Rows from block 8 of a small image classifier, named by matrix and row number. Rows with one number belong to one channel. Each number is 128 + 24 x the weight over its row's rms, rounded and kept within 0 to 255. All counts start at 0. Numbers have three digits each. After the name is the row's rms in percent of the matrix's.
Before each channel's rows are labels from the 100 images, of 14976, where the channel reaches its highest value: "top examples" is what is common among them. Only what is clearly more common there than usual is listed. The data: rosettes with rotational symmetry. In brackets: how many of the 100.
# convs1: first pointwise conv (model.blocks.8.convs.1.weight, 384x384x1x1), inputs 308-383
# convs3: second pointwise conv (model.blocks.8.convs.3.weight, 384x384x1x1, transposed), outputs 308-383

top examples: three-fold (30)
convs1.223 111:076151120131130172152117110113139129124133128154126146104144114148099146103103120114107116110147142121129116152142118116173131136124114163093145092152134129129156083151103097144077118123076163112130102118126140123132089159130119
convs3.223 114:188123076118119113115121159080135135110127106116120073132096126155123140165081144139135114121099114121146129109156167139132118117123186137177106120120094153129111118171125144135112092143131151136147100170149126125101072141118120

top examples: mirrored (100); three-fold (64); four-fold (31)
convs1.299 116:099135113107095117126135116107186126142157133131127152123099130154146123148119162149137092200154111141132151104133143119137164136147128117117116133127116106135141109100150107179144122131100121147096121105150169085113061161115135
convs3.299 105:107098137137153113180072124159117133133118150135162153116114131138114136096145128143124143164148081115143167155140128135143100135140146074145093119139125151140115126109097115115118155123134101097155177122083128141123130132109167

top examples: three-fold (36)
convs1.142 112:177145085107120124176147172151114123156124123166158124087154139135136110125114148139145141108127119149108123131108187094100133135120123073101066148148137109166126118124195136105147115151100100105118162132095096131143125114098102
convs3.142 107:105118106144132123093141124118091151104115142087106104068140126135132144090156159117142130163144119096139153148162106099151131130119085132156137133166102124150133117108134141154139136083140036157119109098114120118138137142126169

top examples: pinwheel (99); off centre (74)
convs1.209 081:149135144103100093137110140121107141147105123131114105145147112121121131094157114134068118135117146119129141143155148148135115139152118137122125138114156161129120155132163095114129163131100133082102118120097155091112125137083109
convs3.209 080:122075141142115087096106145107104126105119139167166090138144101158125134131094119129094118137162189144116151157094175170145121122126123162150123130120126140103104072117145122144120127131139088115113120131106101141094118125152154

top examples: three-fold (60)
convs1.216 075:101189134151127169120171118124152132122142124090110163091125137116100158174136157118120119139132104142118141116120141137103123111152125129117114134120131163116122123167146091123124082212133097079137117130113145178114106122129133
convs3.216 074:107100009158145130129126163132148124134116136156091100150132108144130188148073112149129155128136158072111139124126136107097100114107109105160121108139084130127140142110133129121182124154097128117115122123134108124100137095117123

top examples: pinwheel (100)
convs1.213 110:077089154171126129150136149149108103146122112161118127139107127138141147096131112126150102133153119104123123124148210108113127103093113138117080138104160137120099115130109150101139068128112137106175106125139146144129132059065153
convs3.213 102:150089115133132112134146107144136131106152126141137142161096139102134092088135098127158160138146078138141115147135104136141145152106114143107125117157133104148154146111144117140142170134114148120090154114088115129110122126107106

top examples: vivid (43); ten-fold (34)
convs1.42 109:107098110095146096086161124161139151114096142128115097101138131140153112102174139132131124171128147138153105166114119134111123084133095101107111122140095124094113116145117118156141197150113093125161113170096164111101128134206132
convs3.42 106:130154091140106105154114129157102114107126089093118164156112125129095136132158112102092135126169114107153122157099157117145157131131113175111146126124194152096101126148121150122178150099181145138096130107162106105110156155115147

top examples: pinwheel (100); four-fold (42)
convs1.210 076:113116127156134180132120122112137128107116104136116108122129135098093111132129134128090124118151135124141107138154079133121093114110126142120140118122143175103139156063119096124114123115158176140127111072096144162104081162139123
convs3.210 094:166128071137148126148109158149115137155114106108092088068157126158108139141102126125104123118127107123147138149113149172136122130188129167103161149102134126133115114142127181139157158066121134116150135112116145149130120139112122

top examples: three-fold (59)
convs1.289 083:144085126113106117118131149096144126136112100157151150104130133132160130143099109117097092162091164170111151117122073121133136155084134101144137161138116178124130112108105141096167125157104085151105079150127128105100109128157103
convs3.289 097:112167137139107137164144173082157121129118115133122145082121131139138117142129124143181126150125130118132154094131157154121125128127110120125107120122058133142135081084132114114116137112108185096106104154085121157091123131138136

top examples: pinwheel (100)
convs1.358 129:098124080120126127130129101121110110084098186103124142129133117133135150102157061164142155173140121110123114094066118119140109136121109112071161144077109125137158112100118129127117112128144130103142120117122132094156138134087155
convs3.358 102:131143138138141098149104089143148134123092118093135092072135139126157132129103133085126133129130137100124100126142145133118103175147132107156149120099123137131105107136116183142091109147146143078092123120141130133114125113131162

top examples: mirrored (97); three-fold (35); vivid (34)
convs1.150 124:151147146138136109135161158119130129128124127126115125099078110106150145101107132142137162127125122133117119107097093144089125132122122113126179148098083120137113165101113141109144171126123142131118147172081141133120136126178126
convs3.150 111:094087156094147157148111131097135124115117170177148091070123130114134108151137132148137114126125114077112121133101118116126159138136110082106092139129098087180151142092139143110098088118108092130103156139131112135154129120118120

top examples: four-fold (47); three-fold (32)
convs1.179 077:111167127094110145145135157147178113144114166143142130113140147154093109124159117139125101099121092157117155134105123109128142105126133121135088137131112126119119082116129117178094105144114079115126177113154122111136148129077151
convs3.179 098:105153162134121125139145147127134125125108136137135131136136138154121147116130111101145080103125117124125127124103187141114139126125117114108153114141147117141062166146142110168153138114155121087140112111163108129129126146080137

top examples: pinwheel (100)
convs1.374 103:133110118116120129142114099100156150132140088168129155124134133117116119122101137165102112136095149141153164079129141137142113135098142164130139097122165083127154141107098145106187152075174151144168101131123153139119119126135138
convs3.374 102:126124096138113145150151138152154133126167137175139118127101141136172060127165087111131171124099105136101181147070129116160168120180088115102117174115118127135110117131148115138118185152107156095136150166123118149117123155141111

top examples: mirrored (85); three-fold (53)
convs1.194 111:138134096154138119147125118111156144143082106120148144077118123091099120115106118135131101098101118117109129103150125150083151145145102140143144131145112113126178103114117118177089144101099135088112102178130140175149127115139098
convs3.194 107:177108060109118098098149156130161151143141083123142163208141136145127101154145097126128136130117107144145110185138157088139123139147136116132120156135144110101135106137134117124143096141143120075141094132129130132120123158116147

top examples: three-fold (46)
convs1.87 113:166186128139092124113150097126119135140170139117121118204164127116100128099092123097124179169116122149133127115154127108126140133137140102136097142142127131078139136128112098100121124094096104118107130120094103173116129126111158
convs3.87 106:134112152125125117136121123141148114106119101142133158126135123151134095138089141124120119125135146083121103138158088164136124141129037134131135124123125149112181145086111162109143150092105079117127178094135122151128141131139134

top examples: pinwheel (100); off centre (73); four-fold (33)
convs1.27 110:124113120045143077117199117129091115127125090138146131144110158171082124082147131151108103126108150163114099137110103148105125105117100132098171163146138131095142163127147135090148150154104163129099147089129110104170185138156166
convs3.27 108:111101103147161114141145104140102133076102113138131173111113099119135099166116075114149140139115095117115137158136119136143173118107153089136157097123111105156072124116154080151090142176120151125061140129123119113153114100127116

top examples: mirrored (86); three-fold (49); four-fold (31)
convs1.220 107:129131128119116110134146131143162101112169147142133141120137131147129137182082135094126139148141135164119120172126178122127117121132122122114079078072130127105111159134163165139122081097129115159106133105125095106108077166110138
convs3.220 104:175123136084135113110069171155115124101118141146143166097151120115132135145155095126080151131135066122138145173063132161122125120129146152132134131104166121135093151105125128159129142181185150091160128134148113124128155110094146

top examples: mirrored (76); three-fold (55)
convs1.99 109:096104151108117159127135132148130119116129120097148143099140141125129155077116172104133146170140118153143132155152141129112063113146146146096147104136138107135116140170122150122107135089132158163160169117151109162181166135130139
convs3.99 099:152094133139114089118101137066138124119152133107132106122132123200131105166131139117146137136132137123129135081117163139123106131137161106156079125165141157111112112151132123128131090157132167130149115124125145122140109137128120

top examples: pinwheel (100); four-fold (40)
convs1.120 088:112101148085155116116152122160135132101145141128153116106114128157193166132134098111111141092135126158135130155117148154102146145117109146094114136145093153093128125147134144102162131143118138080135123137108115108121146118124130
convs3.120 102:119163134131108124106128141096153135132136146130138098145142172140148123133138155160091145127112144151086114174152114126147107105172109160090128145091136119082148150137117134120116129098126128093172119137133089198101126160140157

top examples: mirrored (100); three-fold (59); four-fold (36)
convs1.186 117:113127110138141155139081106099142126127135145104143137102162128112144137098116135141126112124139138140121102120091108155141100117125132111125122124180101171143154140125136152149133133089128157144141139137149152086098055138115168
convs3.186 114:090124138128143131154132114140150129149138189188126154066111136123150112078139133140103114154129105112155120115106126147142141120158120145095100122108107108110162091100122104118181177062127156123137123123117135156120133121133134

top examples: pinwheel (100); four-fold (37); five-fold (32)
convs1.117 096:140150074108124113136125103123129138161136135136149125098163143111090150156185124147144138175147071162128119117116154126141139135124148136153116163114146171158141081124208094152118115143118135132125164116115138152159142094121116
convs3.117 106:165093115134118156112157135090128151147140163143108124125131134128104162100139168139122105174097140137136118138109130141099120127199143149062134103108134149130118126124109138154104130113117107090147139118152122157139164133161137

top examples: three-fold (53)
convs1.15 103:145168121138148129136173110159125137101126100121111142189147132099105155133104135119123095099137117161133107132121128121139119144126147136125093129150134106078121144134124113115157137112073175129104109120108138116105126107141113
convs3.15 107:101134145152131127140140075106110114091143169121072119083130106149153139116144138117125129150125126109139122107123100101115169102170078114108158136137118116141158106153148166116147138072102104106150118123115133149175172139138093

top examples: mirrored (100); three-fold (65); four-fold (31)
convs1.367 119:100146096139124135137137134101152132106160102120154126064151122153151110153116129127103115151134117163149106121108129167115159123119150113098143128146104131143150166137139109164130120120127139128109150091118143124130152148100129
convs3.367 100:093154165130134119120094118180137145117156111098168156160104110091115141155114142101131147113113146149106135167133156103152094092139110098120115099135120079145108156133098163098104126141144083108154160143123129146169120128131166

top examples: three-fold (57)
convs1.211 111:150114126105125139119144151192162145108128137122121134063163130064152117106131160133156170165134149059150104142138148107125122113130165121132083135127127117108137134131163156124126154108082128144157140112139163133131128164124137
convs3.211 104:139084139123121133129138093095114125134127149142079141106120153074124110135136127157107127090109180110124113116141174144132104119104134178090107134136155131127114109135112126161157130089164157144121116098145165117125137130146127

top examples: pinwheel (100)
convs1.34 106:104150137070143110138083127138126118124162158119099130122125157112111120087078132144096166121164114080153143165117181122077078117138102110118090125124126139153121160140101139172144137151134180094091094158106092125124142125125132
convs3.34 099:109120151134167179146128101108165124122087151144133094128129121121095134121154170131137099145175139117120160089129110188101136147160132116144090129151174105100107119145112167113121149118149106135152101124103144177122171147072116

top examples: pinwheel (100)
convs1.181 099:151127146077159135106132097145129157161144116122090100108101125105103096109151109123091148122102143132125093108116171105125127143114110145105094130096130098116112089117161119154125143113140106132125118122142130151121120107158134
convs3.181 101:124113128173141110113182113083117114086141144144144111150136115167123162122162113106131136157163106103143134092143123102115100135099101161178110138151135139165162086104152156088126111078121101165183121096131144100124123126123110

top examples: mirrored (100); three-fold (47); four-fold (46)
convs1.303 124:052121103123103126146165126143149125152178122110117131063149107116099141149091160127124125099170127128120133131121147127115143108069097167114120132153124131070133084060121179132167099106129175124138124105126177140142119121145122
convs3.303 103:138125119098148076139094154181128159116126121105138101096120125162116122063121132095174140155141096155101146101168136140156127130114152113150082113127090156140094138122110122109082097168114114100120142151102114161103100129118119

top examples: three-fold (29)
convs1.79 093:133128183176137065091118088154155139111160126106140109133137153114106141132120122105107082129136123123127147130112130102150157142117113123112107126117120121123104112157121105146102116112078172121077110113168142165099133119161119
convs3.79 105:137132146143129074115141111145137124103127118160166101143152142118119125133082149124134106144102134147106085120175094127147149135130157061147096127142104126153100176148134118146070127134164123154120116114168173107162120133175112

top examples: mirrored (98); three-fold (45); four-fold (37)
convs1.365 078:048130141108124146124123187110104123116127138148122193074106141147114101126095113120158145111114141177119126135161119115132056118104090090155104125121133127126138143116130158136162083142130110163120125152132126098108133169106105
convs3.365 072:140112140150135158146102088119144127140120114161124097133128115161120158109128132121113106110128141157131098124125102138127149143127130172125160125124140070130129128181117143112105181097148140117104124127106138110107133129121133

top examples: mirrored (100); three-fold (46); four-fold (31)
convs1.232 144:073139102141149154122206172106104144135141121124151157038124130141109098165127108102113093115135063099112119117136146123126119133131149105132115124152133178144146152141137116168172118192138090146133104136121154145126113143138102
convs3.232 105:074107106132111104159090105154099099120108112137169122172153131125138148157099131131130136132090165097066122159142111156164118150156079116137154110131144101113121148145127164123117133123152075100185095106116108132121101137103126